Weights of a small contrastive audio-text model.
Model: 9.92M parameters, encoder arch transformer.
Training: cautious_adamw at rate 0.0022, 7000 steps.
Data: trained on simulated sounds of rotating machines with and without faults, 45.9 epochs.
Rows from block 4 of the audio encoder of a small contrastive audio-text model, named by matrix and row number. Rows with one number belong to one neuron. Each number is 500 + 40 x the weight over its row's rms, rounded and kept within 0 to 999. All counts start at 0. Numbers have three digits each.
After each neuron's rows are labels from the 100 clips, of 14848, where the neuron reaches its highest value: "top examples" is what is common among them. Only what is clearly more common there than usual is listed. The data: simulated sounds of rotating machines with and without faults. In brackets: how many of the 100, against the usual share in percent.
# fc1: MLP up (encoder.blocks.4.mlp.fc1.weight, 512x256), inputs 128-255
# fc2: MLP down (encoder.blocks.4.mlp.fc2.weight, 256x512, transposed), outputs 128-255

fc1.150:471526512559553472463471473507525541474528530565480545510482474425517535485526502467542569551509525500499493467549522495496505531505538502467498447505558461455500476460538481515522542494378530492478492486487519490506510462460524510572576445579485514478552505525467510463523412512477465512488488500507477545556498547458452513470496516515564566495488464439506510454467502413480501483539
fc2.150:488463510494501494474542481455513501470456488530500505453470444504470479512524535446525527577472519496507498471559451472505506530513525461493465550535480477516526460471487443514530547541527486556520508465507507513576527560413510424531463472542420433517528498557406476567587539485478419453528456461540521502576560487464499541560510522571549511552561509515476555512473518480443467495525
top examples: speed: slow (73 vs 33.1); electric motor (44 vs 12.5)

fc1.149:434468516478474495472478411525484525569482474489412543512512479557582532476512474482511511497479429480514527484515485503544513435526476512445541506522459452537495467504541523500494455499493510460514544567439443532492476475593495499586459540507525489518451519517503485398489530475519463527504509508502485482484401480487465515477588537451485622544539488550579483504495520586537455581443
fc2.149:497526498554520434481529551438446564502508487480519439451547519585464471483450528499508528488473539520491482480466520524439515473510519524585545552480514514467509550529429469583490565407489546501467457525435549506488506544402524526450545487441563558496484496490498476606556485479553524539532408507489573532533495488497500497498421552533500508443420500527456518534518500517477493452559
top examples: reverberation (92 vs 35.3); text has "room" (92 vs 35.3); text has "reverberant" (92 vs 35.3); gearbox (48 vs 12.4)

fc1.167:362525484497453455500503440517501482549490466454569515425483477475563556490509502520599501474510502494465621492531540496456465434495470510484499550494538484527473416510481469533490532515499504531504489550457478476526545518596534522473500564478493492532513605467522427470497483543451522443506549539508530466525514504529540523517584518492532537462554527477494427436527407498521488560481
fc2.167:572515483523460555520521554494558441490551473524487509510544489486502453525494499529466525481480462554575502498489534517522450548479550511474456478477471540524487605432485569549547481504537456558449488501510552500477474487489520485522510531493532569481506477401545595551524553464536507523494460483494413467492506484525455493434465438469561451479530429468495552536447476477565590477481
top examples: reverberation (83 vs 35.3); text has "room" (83 vs 35.3); text has "reverberant" (83 vs 35.3); gearbox (38 vs 12.4)

fc1.39:493445499503513492471551478521536567537388444410519394516521492432518474482523507534551447484473478487542537497499517521481500454432495467467447470537505524538414517509498459409524507544566508434515456528490358512523459508537490495541492510496518461519503568510490465521423497474479493482448463485525469430517531531461523501542578521522442462516535501536523446550485407510510492480480
fc2.39:409515524527491528488512507537546467477459508488542524516452484594560501476489515504465510513501483543457465500512503605575454482545500463470492479481599499570513515488449504534543535492543545569475509507481502497502533497428517548444486456483446457484564473459479502563537549494461511430518483546459463542551509532528508518496525561470492518560477431560518547470497506443425488469501
top examples: piston engine (60 vs 12.7); muffled (low-pass) (39 vs 11.6)

fc1.191:503441518521484513512454369478488501504488487489554569400450488484475493498493519583503472521502532493455497554495507441531543515534523472458508499479476522500496473525549609488539586537538426471573457542474433511546524511507520506477447500440535461536492527520472475492536463481569415476488590547447490453576528419501463511515536469497541543514486506547485493471578413501519502522463
fc2.191:506508425491520518496527548522518494527492494557539477478450493588586418502546497497489518526496505517547516474482497517541461472539478506504526489551543500554510604472490435551507491518617510428478492515450447546530536499494421463543551459422550550455435498451484518556499535434484534533419465470533550485461472459539482620456451486523515507457484503477464535554509474478467556490524
top examples: conveyor (58 vs 12.6)

fc1.194:464493510494499549493475513536486452506527493375501478515431482495511537469456565488514464494529509544451496493477540509472496447505491485501477491538493515467484498524513454535527500542495492531575500506480499450431514442516471517388491507423518476594581518466517501475490487590467436455497479553508485499418497538516488504559518517490407558515487500511542507565545471499547510535463
fc2.194:553480508530446498519517520507507381459523500488558450440555469551484515503493493412481487463461538533469557441493483484440484548533466510483472514461471510499509547455523537569547553536561499576476431495543491509521504542454500477450490475430547543559431521492423479600523542469530476507471462463538472515486583508484460504564485537507566476515535526489493517484518445477514579477529
top examples: speed: fast (73 vs 33.6); pump (56 vs 12.5)

fc1.289:471510505496536519551478494528521460515488458472467491470428479451572479518528487525542470610533565484454496547511486503560497453402449490523500462459481469504491471472523470454551544502520471450578510419507481502476550545506529522594442521518516553535505521499471478499473498522510500561492452437446449482515509485492403495510517497494504595471532441506539476537515458478494458497481
fc2.289:578484513472484462530548507478499524497478480463497499457548507534478485479471437484466515430492502511557456484453502526498497517479482493533488520499534575548450550507537524488505605469533515463534462490495485530521499497480473506544509466460554534451425474497477482518532576479528466544519434489478468522474470508527554517511506488442499529496483385570383541538450538551536485460527
top examples: reverberation (79 vs 35.3); text has "room" (79 vs 35.3); text has "reverberant" (79 vs 35.3); turbine (61 vs 12.8)

fc1.151:508494503508553498495496517523515607510478444411455486514527502479485555535534576565523515525457413548513526538493565487470500537462504494466500459539518539484441480481607537463477484524463489408535510495451446458446451470530526500478496553482569536491505517499489520487473468535513520534483469442458440474477472502534492461469519474474485489473475494469529548546505430455525478556416
fc2.151:578492482456564490499489560542480551505510473431516468541524500576404571496448452502485526455453463498554469505424533530406532539464469510516506488500530518457452522578505500549442536463542506494544464505555527549493457499453468495494487504473541554475429478480475472498527533523559489500427426516496479545475527493507476445513471550453480481501433406559431557532545541555464464494499
top examples: muffled (low-pass) (38 vs 11.6); pump (35 vs 12.5)

fc1.280:483477525488447496533513474531556476513450547532508527489456471422519499549485452496544440511494465446527503502550513440469510459530447471489508501504501411470487479554487530429514611501512457457596548480529483475529484499522476507632518535518537459522577500484470485530508556519511483531502519520490469437547486554558467474549530494483454561497509511561528529525474487499510423459490
fc2.280:562523355532491479508511516523472519467571426517547476495504492538459481501479506490507558484498505465530474488476532491534416528483567540533515488481455553454519530515491495536507477466470531562535546523512575514476466572516467501424570469440514510495496471392465572602564532435503532515439510538554495475489536521545472492479468452486509392473498488388478464468449471519555605493540
top examples: turbine (87 vs 12.8); speed: slow (62 vs 33.1)

fc1.460:465422482503496457469501469527457523534535517491502497507578541457472446475483594593614444489492476528585484460572503473583525528479492490523541521486503469502442485546502528550538596481578491466433529523459458479523515515594539413539525477540431470464512549433521481498463504513589519526514546504456468512504477459524442520522532496485498544524511435478535454464549436464439465480484
fc2.460:526532522516500456501534518489490479441512485417468430562520482518511507562479517522505599461562489524491486475491486600483418493471466433471420471486553578517506542541578517489529499446448518524447537536529482500493433467378472567539545462512518466465378438533559520478499510586535497529530450467474429590499510541547563517487516457503530434508455503495475488545510630507463508474439
top examples: rattle (68 vs 13.8); piston engine (39 vs 12.7)

fc1.397:513499540521542486524499471495496555512461410479523485452519450525507434521470441510530493590546515482489553510529495505412567510532461517472547574505448463474481456487566514476507522515596463447490566587477503550566450503558490497486480530520479515510488512583413514524450415489450501605532479529512475438553520483491517512516527504532504560486602477584440503465542497567422460515535
fc2.397:494563444502532540475490569510459496465487479549470519593460455501580525546514491495426518526496524401567485566502507491481521515424508472493521511507503519488551557534508493531451480484524506571520506454470551523556532517446499501543474514460460500484499541528469540513511448501504477508489412553414464557537483535466489452460459478470483462529435482554529527578499545504500512442545
top examples: piston engine (100 vs 12.7); state: normal (78 vs 44.9)

fc1.176:462453527456430501458518505480498440481495504429525500531448466543493503462451605453544461497517511515468489506503488463531482469526476487493502442538494499497532476494466496532511468569502500550566498463473496520493511428523452534413523504495529400593557533495477450482484433600493440452505458556505534485487526482471471495610519558506487536518473544494512481537600488490435505539498
fc2.176:506518525535475557512540476549540427455464481462521444496488505500486522536488586454455468460422495498476542471560467524496474537557457522470450473417527526494477506462513563507502479534534523560507475474561519537510493491413470494419460445481484525525505526464481512585507556465508484487488504473528469492562608528507427499555487550474522454551500476572544521550542472394479479444560
top examples: reverberation (79 vs 35.3); text has "room" (79 vs 35.3); text has "reverberant" (79 vs 35.3); turbine (42 vs 12.8)

fc1.346:475486500494534484492517463463477505572405451430569524414504485441525543489496468514538470574570448484520481525505479517537469521462480451441507483510499426539482467494471480482506543461549502445532469464479441546505544514580504530516534518482511473559491567485458445527512404540525488399532502515473488490556493481502461493556522544457520510514525489526455463490561509537419436461555
fc2.346:574502523525552447544568506464472379537511460513518475499459531596535489450486471528436479447507519463479488473496456493516499462494460492549530494451483571496512536505547531443467469528539464529498460491542519551582502510503425473607446524537497482419400461521497507473481553452497482454528507489447467523417522488523501502443489494519514512552511432499490535486467568484472466464485
top examples: rattle (58 vs 13.8); turbine (43 vs 12.8)

fc1.8:467537529482549499455463433541543474463448443418514467535459506460533587501521502530482517461428524483583540522557522555487507518420426419399509505497544518513515475530503520541493447505517497522470495582520440464490451517551518506433497513550512522533613537517484454496453487543499512503504519503462462443583506571604573530483593508492423452530481505488476543517520469490539527499427
fc2.8:494515506498521510500475539466514411460490484472519462503495426543451494487463522453499521492524473450484471459548449496505463555500513476461501497532526498495538546477469443618562450496512533611535530485532546540489448521484488506428543415467459498561561432501474500616539497493482492448484395492513492569540523590510449503537516515561557508526464532496456529455539532476478566459516
top examples: speed change: steady (68 vs 32.9); pump (35 vs 12.5)

fc1.366:468515540473417435473474528478561484484531492442483437507462479453534494443466507473461510465523461531533458457467510533500510531423479546506468466513498547527412517511550500388509543484460501464521542486456531424443470423551549568475534530438541523548483481461540491477503488526507461568565519550509455497449526576478476466489500551477453518473467421464517439551495439482581494467455
fc2.366:472454490496506539481519517501470468463486454505560524527549450568553482446470467491412459446462527502518499508504498519533470606468548508472428509512528501551500586487496547480529544496539543511503489515488462440489469538509498553490496483489494528515463439428456493529513522438502463554530422478477451490479530495535470530513468481464465572479495516545439572525439448529611549473487
top examples: thin (high-pass) (52 vs 12.3); compressor (36 vs 12.1)

fc1.329:454452529467529431438489460542503467546469491458530541477531546440518551506541505568541493568523454596527524495511549548435529414447467460455474521488515483556461438521501520449465445502541471461504530540448450476529507436578478514512476552505527491508543530557567424475458449534479531500469569452552506460518483512546570499549571448518462538507551580485525482464541487493547451532450
fc2.329:456470463544481475483476500567510519492471499515566477452467498547523511482481460465566535502528556489521564422472500489532466490478446486518490546524482451513476552542447491450497614492530546471477464579496522448499523530528503499544509550507524533513468531460391410504527523559565470524514441530459516532485548488577462489524445509457472578438571513548411428460490394526525471516449
top examples: speed: slow (68 vs 33.1); pump (50 vs 12.5); muffled (low-pass) (45 vs 11.6)

fc1.404:473465500452504538498527475471516487529457450474564502501526504496550549461524535565500474522483476537449494511501508452398543540499454511456468532544467499556434500506524478514523514501571530506450517514431414444517473556587496474468479504516474465509518500551547497533436463523454519449495489566474463416538477486508523443541604484530552536561475486544582494530523472480420485500496
fc2.404:466497516546568520485569490521460485496545497377602501525458557549484514500490551508485514480482506532569511512482511499523439503510457523470546465524524536471460500457467464481501535516484435543529431549468495555389458478510440459466493552446573563488449503424504482518559589505513500503510529483558472544485482499516450561498464515410491484445488510501454530490518485507500499548473
top examples: piston engine (63 vs 12.7); squeal (33 vs 14.1)

fc1.58:470438525495455465504563481501527525530532465549499489484506512497525515468490511494546524438404401472480516516494481482476523487577493534494538568482484501556531414423593491506495523506502465515517513527441519455518491506535460466567462506517495448538510522483492428403501537422520456529430442536505553520415516513491505521540518543499506497516510441460532486523495469550501475503520
fc2.58:484504376542578490456612546491481541529512490491496447457526462596541455493514425466516529476425555464543479506499490487557494529504459521501462527488440530518501570474525492509515568539522476514507494532474501535456494554453403431519556498478491529454467518411480494525558539498572472485474419487501465528449486439461462579473456494524540482489505474576492485537462477508407535476513
top examples: squeal (32 vs 14.1); compressor (29 vs 12.1)

fc1.300:528459505482525469572509532522480481467501455500513424500465493469528488452528521418566443569572539546550490499497510503558503524427481519493505477488475526508498503523539451451527555481565499495555525426462445518492506550530518532609485512525541509499472538468430495515464472476513456508498400483419482504484513496448445505528485493480524542480497397455511433580486471489481505507534
fc2.300:538505517475520527507518516495515508507459487434518465459461469675517505509463452519496494460508495482534494489431467545508472499471454484475475508555543522527487564503515439417494549460566511448528512470482437519508453509492454534599527443447504535472450487484454527549528561491533507486473498516514496475507495498553526501493521515468478506491500500558419543524507526531500486490527
top examples: reverberation (93 vs 35.3); text has "room" (93 vs 35.3); text has "reverberant" (93 vs 35.3); speed change: slowing down (60 vs 33.2)

fc1.169:431453549454518506505511439535478529544475548522561587496498465482504491514581499583532499494572479477503505512473475464535506482469467482514535503561499538489461442483540537507404545532583490493445444459566477449485468503572531478481477525554487429466468506534512503478492473555500463474473414548479424495499459474471453495512491532514470566504488509517568458526528481510516413472495
fc2.169:536508492529458556549468512518580494424534504593436477525418440484592488486488539488527552477483461514552508546439548542611510492549499520557490516525579502442502493467512464460470515473482469556497528486506510474490465447514517551507553496404527512463546471399554545467518452476469499544424484571508495432481510516503541494491440464501525504467499429464536512471479503503558516541491
top examples: piston engine (46 vs 12.7); thin (high-pass) (37 vs 12.3)

fc1.54:434558552461498510526457471500479501530435442482511548529541537425527523484481538526520475438536490428506474455566504481479519490504453539505449458522492497529447454619536485581457456536568473505537511503477468477488535520525544528557478569548472524519471553486489426516435497556511501457517458503489536527521455476462488527437497490485485497513458485498508430491578496506443497514561
fc2.54:495539529487449507500539530475521436416532549531555375513504478480489507562500486499504509471555545469504452484494415484536470578497563494556486484489524497508562538576549489533474516467430547517505516458535553438472422510456502588479556512500464364455475491475492529529518484498504521480501461484494437534491499545497538489468404467480503455475432558481461497501477558577504507471443
top examples: piston engine (61 vs 12.7); compressor (35 vs 12.1)

fc1.101:475539529543518485543508479480490391495498469493442550525522534447491521469459485496536449515532483510438517450511555448480517514414486514520499525482525459535516501501584510501421444564548446488552466395533531509464494453545542458469490525458491498470534485572499469512503459449525594526488637507451490517512511532478407479544532539551500495532501483463445407473538402453493498545502
fc2.101:500466503482527493441478559542513554493512504474579493473429481563455542491467521507506522433464421539577444490447567536460546504449476508497498519572490523465475527532425491483492528458462545506511446588496585510520421490586504491498470521491480532510527480420454541504502589515489522508497408466536445563517508492555520482490459520480431476500436489490450480469482408604547495505444
top examples: compressor (43 vs 12.1); imbalance (37 vs 13.7)

fc1.195:462542534532439480461471523583524484546512497496418364448401481430503450463519513425547541570578507421443495533470495496524528470495504543500546435515405497479425443447511449461544517533454482478575544439506529490510529456510535505511501460450410531537552574470473449489505432490536474553541486500502532502490543481434423494547484561523547541505502490488546408544525475512544465454504
fc2.195:500515498525522518488445513503455448483521515491514531485547537554479496458474509538471481387453504557504542426485569502517504518465498512563520530463508483478479641532446583482477514535476523511495447532548561486471434516435446516482484518464533595501491466446509546578605506519510548475519500458486508505485517542557519495492437527453430500458489515529432519411490463493606503490516
top examples: turbine (65 vs 12.8); speeding up (65 vs 33.9)

fc1.492:545468491488593486547462462470490518541450405480600504397537514490492519500516446518505464493521527459466558491516524445518543479452465459514537537527483475507512513463538464455512509499546446434522510465500479503516439506527524470507405544494454500527482496526456502468434476515460552503485474544490481496526482506535405548532517473501512511601523514498504477518517473542417479466536
fc2.492:477520454490485458455511544552469470539541487453529448466576481357466450505478542469562535502514538485517461466495545529399471534420545540483469484523508519546445521494530401532541545502506558513518497586455512433481444562494501510463553565467486500499394507498450481561496527461478497475540433544535493489566541493492547467504524486522532490451518495500442533569433528572452474412550
top examples: bearing knock (68 vs 13.9); piston engine (40 vs 12.7)

fc1.442:472472541572511519553518457512502504555492493453449405468510543479518563449533473518529506494509414420484502616520516490511539477450474503486521486481444536516409455472482468475529496480552407470550452508523484491490504468581511483524433518497472518546473485519545479482434540449510500496510507509449483442487458432547451439477567501515535497486513471512498499561514511512499447433473
fc2.442:560541512494483490540474563443502528464525468494474488556503462525447531535506556577448498497558545505513415553433464508490479530484483535552524432497551525444527506513543561469433494454451479457496538454539546551603487462424462553564513480530466487465462444482508539554537480433484464501441502478505421495506512541522522464502435514455534520530373498496464501494499566447482452434507
top examples: thin (high-pass) (56 vs 12.3); piston engine (38 vs 12.7)

fc1.343:455473505539472526540520522592427526545520522516454480488468472487510521494534601527571491524489493477451545536470516456461538436552517531559538514500531493494520425491572472447494521510450492488517449520473527502481544458509469530501491514467509515585474513481523463406517466435468463518483474447516521524443502447487445480553481526562473444473502508415594450454488496488484520515558
fc2.343:509477487499526522484471575462584494493496459486500503491472450584470494556496483525523512466499442572556491436427553507480493521440539459461485500493522507491477590503461475551557530471543504542502482487464575527501430539500519457483539462475548519528481582451470502562623561540567484502491423502532426546453470540489535508518454520496486509490480460541387529490498480511484529517482
top examples: reverberation (90 vs 35.3); text has "room" (90 vs 35.3); text has "reverberant" (90 vs 35.3); turbine (67 vs 12.8)

fc1.481:517448502525546470483519531567404540495460497486519559443530506499456532519496491430505509478559526498516546468543510474484567481391445525458494483541503493581524464545453562505491570490496489426529498507427476511515521531522429477483457491526456523536475520527493425543493515658503411410480466493487485558503511515512439510558539498441520573509471583469473471502501503568448482519452
fc2.481:479481416474451530479546554547485565519541535424524534500547452511583473488515507534522529467494447498506534467409552520479442509492560490528473514485585500555470503471535479470567465478445558473500541568458468502484493546475468533485533544423510521503462475379477490467555531470471476495494482446555494483480544469560503481532472479508480478398539603484501515492480469533466544501552
top examples: state: faulty (93 vs 55.1); rattle (87 vs 13.8); muffled (low-pass) (41 vs 11.6); piston engine (30 vs 12.7)

fc1.453:404472497519464426498556480475483495502479500435578530491501479438489585500519451493557511477451459533470512511543529521471504493552529442432487492484491476557471428552557486476520470479482519584506485532392440419491502401578489493395489527489511429567527532521489464459461485548444562503539515554483509505526561548541485480501553454521519453530548537454543503524494495480520515503457
fc2.453:521455537537499509516487518455497495508495527521489491471499468537487523461517581534380467482495396478549465528434487464497541529582572544532507495502583457487462489504484483458499544570462479492483483465503531505436522446507532502514473418443457487546542434496579464571536460537458531490485504554517506558441512491516525473561479547546487506514477529498532535396504533458483470465540
top examples: speed: fast (64 vs 33.6); pump (58 vs 12.5)

fc1.179:450533569522522522493466538565489549503477467504482565499524494475497505490528574502551491563528443466525526517481527475515507524464526517486514534444434497432505477503460529491505535534529469511573530517486526454525463553504466507518483505453475572524528594502477393471472509565538510526503554519442531470517514472493468474592507506502469479509524527566547484567603507436493483606386
fc2.179:534551521536477503497506535508563450465499568496510409578538491527476518523456447482519513452495481534504517479546464572437512495451516508473461536487482507528551567527552512520522420520523553516458505467523539505511443478449463531487558489522483525501548515487507517505502472584464494475473486431510483513479573535528512441475482473561530483542545488417523502539534530466559546471483
top examples: rattle (56 vs 13.8); conveyor (46 vs 12.6)

fc1.351:453519506530526515395580435521509505523455493489471481510406460509487503507529508547489519498490493501496577536476528523469528487498511488495475558490512523499414398527517500475535415529619490508511452495539421443426519489519515537454524469518499511539507554469527525503465547581524468530496495516490484478474490482575503489510589500473483550509517445621572507508548410476550443511369
fc2.351:439465494512511492496555476526489487466529466531521593511553493605492498509481520537536500445486414516532469470542492462496508524454496454457509531516534445564549528542517538603495528490551538567520491549464564492434476536509486522372470561493530480517481488476535454538502532474494473474534407483479459576498387519572498517523472415483474463518465589454508523455540542513498564509401
top examples: thin (high-pass) (59 vs 12.3); compressor (29 vs 12.1)

fc1.71:512425520458451530500498502444506447498485480429526493481455475511448579498477537436490468487482549551482500511491429460478515495551482494509456507517495497459459484484517517521533500604489518514572522444526486519583506433507452467484519458478512481576571564517459434486485435584472410497474505504570543468479567492463470547629522573519504571514517504508491477533540493471486489493518
fc2.71:515466448519446576528529473547496432500500514486512466459519548512499503548487482449436497462447549510441598452509515532516495516548516514526446539390469481567450518460476550498555551557517519504529498457464485470442521491480500531433469450411522564520469545448530488550530477451529575519488486523535523458540545479475488512525507482499547489437564567525513529537484414472551525506542
top examples: turbine (70 vs 12.8); imbalance (43 vs 13.7); bearing knock (35 vs 13.9)

fc1.356:507539510533505530540466450514496441490434511536584566600553516403518515526461584566518495546496549502503489462512497427536538555478486468447480512521498415554524488439540531577477525532438496544482519474462497509504482458501514507468484529487531547542497523499514468465485451556485515441493472552519500443511478548460401479544508502465437465531477475444479506536516493423391519520568
fc2.356:554532463505508486533460546516508623445456486533499526525540478558452545532503525475590542554484578515508495483476484517461463509488495514517484527576472512530569519489541527520463535508484580502455499525522490558497485561413507477532539497506523531449546501525442539567509470491468361509498424497529491507522513494508454479474458478561498478466479535478478486490462465497557514469622
top examples: speed: slow (64 vs 33.1); compressor (50 vs 12.1); imbalance (37 vs 13.7)

fc1.266:433490492547450416515529466490533521496471497547543534484502494509521446452568479511502478487453498515552490540560537450486546472490501504529548502438505498493521449453529559466424498469490486514542498519392525535504513389538516502467500483509547477555458521483514507489505470434477490472434530477513522480470507562508490510514515590474474524543484509442493509397567494395593490528530
fc2.266:569498474527504496376486505527503562484511469512590497508538457529453530446476440429534565473432523515565513464456541527486464619492471493466484525537469505508497513502562529520500554509487524533427430516496557514522481524523472503507519528526479470479528508431444456512589523547538388484515401494470450507520632507471445454523446485528491518517522446542493453515483477504460493526462
top examples: grinding (41 vs 14); bearing knock (39 vs 13.9); compressor (34 vs 12.1)

fc1.418:483491534503458452559580445497517508511342449460463499472562492525486540493498566515512496547494485574560505478510541463496516476478447483479529513476486485522508447513492541496473528533483455509582536494411507503491418555493519511494465509484461552485481548489513507522447483495412546516490551532536503473610532460505450466512553481529522448500488616571497498451470512486422423485516
fc2.418:513483465476537494509509552482490483458494490563516498487530504454538465492540493431488454492430529496512515425583524461547494530624525524525499563460469426459520505510469508533461485515461526516526521477491481522491441460539532488453511461496546519518496479557467491486535421493501545511512470480504519476471582543517504535531424648541450459455435539495446543474438458439506550518485
top examples: thin (high-pass) (47 vs 12.3); gearbox (35 vs 12.4); rattle (33 vs 13.8)

fc1.0:401485585493497459477504522532406471492543521476503480504511501534553507450470500567505471446510516494521471498444564418481592479479425487500574439521532510498481462488517510503423492524510529539512448571503514536448474525490464547437433480470508478584431487502520500511540570498543441487544520533473488552428431496562482463516497449457560541490432522516540526525522500565506493481557
fc2.0:467488529559527509493559503446567482452491507449458435495477471535446475578578541537526497515487494518465520583475426536497454491470529506490455508521503492532507530512521420542555488493491538504508405532521476514497504519446500469497485412463489468534467526469461515613512544442534467429473434455525487484585520482511545492494521515534487489494463556554450529497531521499425545486539
top examples: conveyor (61 vs 12.6); thin (high-pass) (49 vs 12.3); rattle (34 vs 13.8)

fc1.44:491437489463572483467491482542466493548461493483484542517497493464458585491526561554485491538496434502537468556481485480435570476487483516481562429506438451475487433506537489482452499490434493442524453503479492517513423559608512472508416485504485528544487512511503454413521460456489515559438530528462506470486477485436521503521556516501463478504451471508466542426587463455456453570494
fc2.44:461511476536455518538558569486485439455566493569498493540506446535495456521555533532453436428493487533522425517473578478553524513488563569498469477489540513506502571491542512433464454495476475500480530494412565456487438429530537572505447450477501591532476480418550535475503464447499565573476506458488452499503509537522523560470456432512522473484420541448494496444517485474546531492499
top examples: state: faulty (93 vs 55.1); rattle (56 vs 13.8); piston engine (39 vs 12.7)

fc1.41:398455509482538464486515496518415482588489437500570561478481539473492502464557495487474483576580478557496554437482526506512445453496514500521594544554473480493440464506504460460493530484513499483501504544495523493497549572560493440476493532512579470519505496542540510476455491462474460512481623484530558444526460444478493515496519523497499514530470584493564481389494482503447469564463
fc2.41:553488428525510485500482503530513491468457511486514515485517509496505522559501428397564579513514535503524550430476508550530481516511464432519485517473499501489511529570478478535475542494597542540493497553482540557517520508489529488487525533439515521433478515464414512535495495535570479485525453534478451498561573486504511482491457519493572484526552488494437435541500491535486541498475
top examples: state: faulty (95 vs 55.1); rattle (89 vs 13.8); turbine (33 vs 12.8); thin (high-pass) (32 vs 12.3)

fc1.164:469441465509519477529441518470469506523501471512475565467513526570480567437535491503498495465480412510446506472469528473495548488479508475446518467498546439456422450504522457496486523438538504498506488511481428514478485503519469560452477572502501501466481429519510488465484564551484498502516476456503483534568469534496476502532549510535492441494475699497517518489509434559511447507437
fc2.164:516539524461568452502563509498505553491548454517486500540451517479426553574446505491605541503486427492526478517481567541499480486551545501517531512568494579498448466496511408450527558522559517492449410538536445489489514523493501495448496540407536528472507492445496558504545468546518517519524515547521460486557551479479455456445500518522501417487506475517524455583484402518494563488507
top examples: rattle (100 vs 13.8); state: faulty (100 vs 55.1); piston engine (36 vs 12.7)

fc1.60:476482492545437546468516535487454435523505547411564462517472482481484443470476542508496494446524527541499527493496507496496498497502479529497463515457490504488516514511566469473441482609434466511562494503521548441508411411530492541425512511453517466555525521477476494488515463593420519457535512564522483483456572510522480471590488544496378497477489477543487493474555484553599462490483
fc2.60:509521470489469501496476494500507403460524493494562491446509509474502473496462459416541521508523560485461567458529453486520433579547432516468513497476481505517529511423470502562519529573526504560492447524548526549513520553479537455438546491451521490535531500458435495529515488490491515488517474481520484481532623501451428532542480555554587515541517480510495416490470438506542596455504
top examples: speed: fast (74 vs 33.6); pump (55 vs 12.5); thin (high-pass) (43 vs 12.3)

fc1.340:516477519482559501437444484598510500519426455550479473481470513458508511552522458552518561503488442436563511470506531485512514517431429461527474500536519545512485477573491449450537480528612477507545527489475493460445408517513562505567447515519466444504414512469522469478477483538523535526518547558476453454534502577562464527537514472500488472530527483501516474530503413492505478486469
fc2.340:525486446480507512484495475515510519494395471452520479493533444513552494502448424457513508479537581498506478452464476544530420573526484464519450527538570490548546541535463514488545611473536579512480522480505440507503488558462512531552524508510553484489371459495430469490509455559550470525501466469515458485509556516531474535524438537444485530435518526523446528540441441510489523476483
top examples: muffled (low-pass) (59 vs 11.6); rattle (43 vs 13.8); piston engine (30 vs 12.7)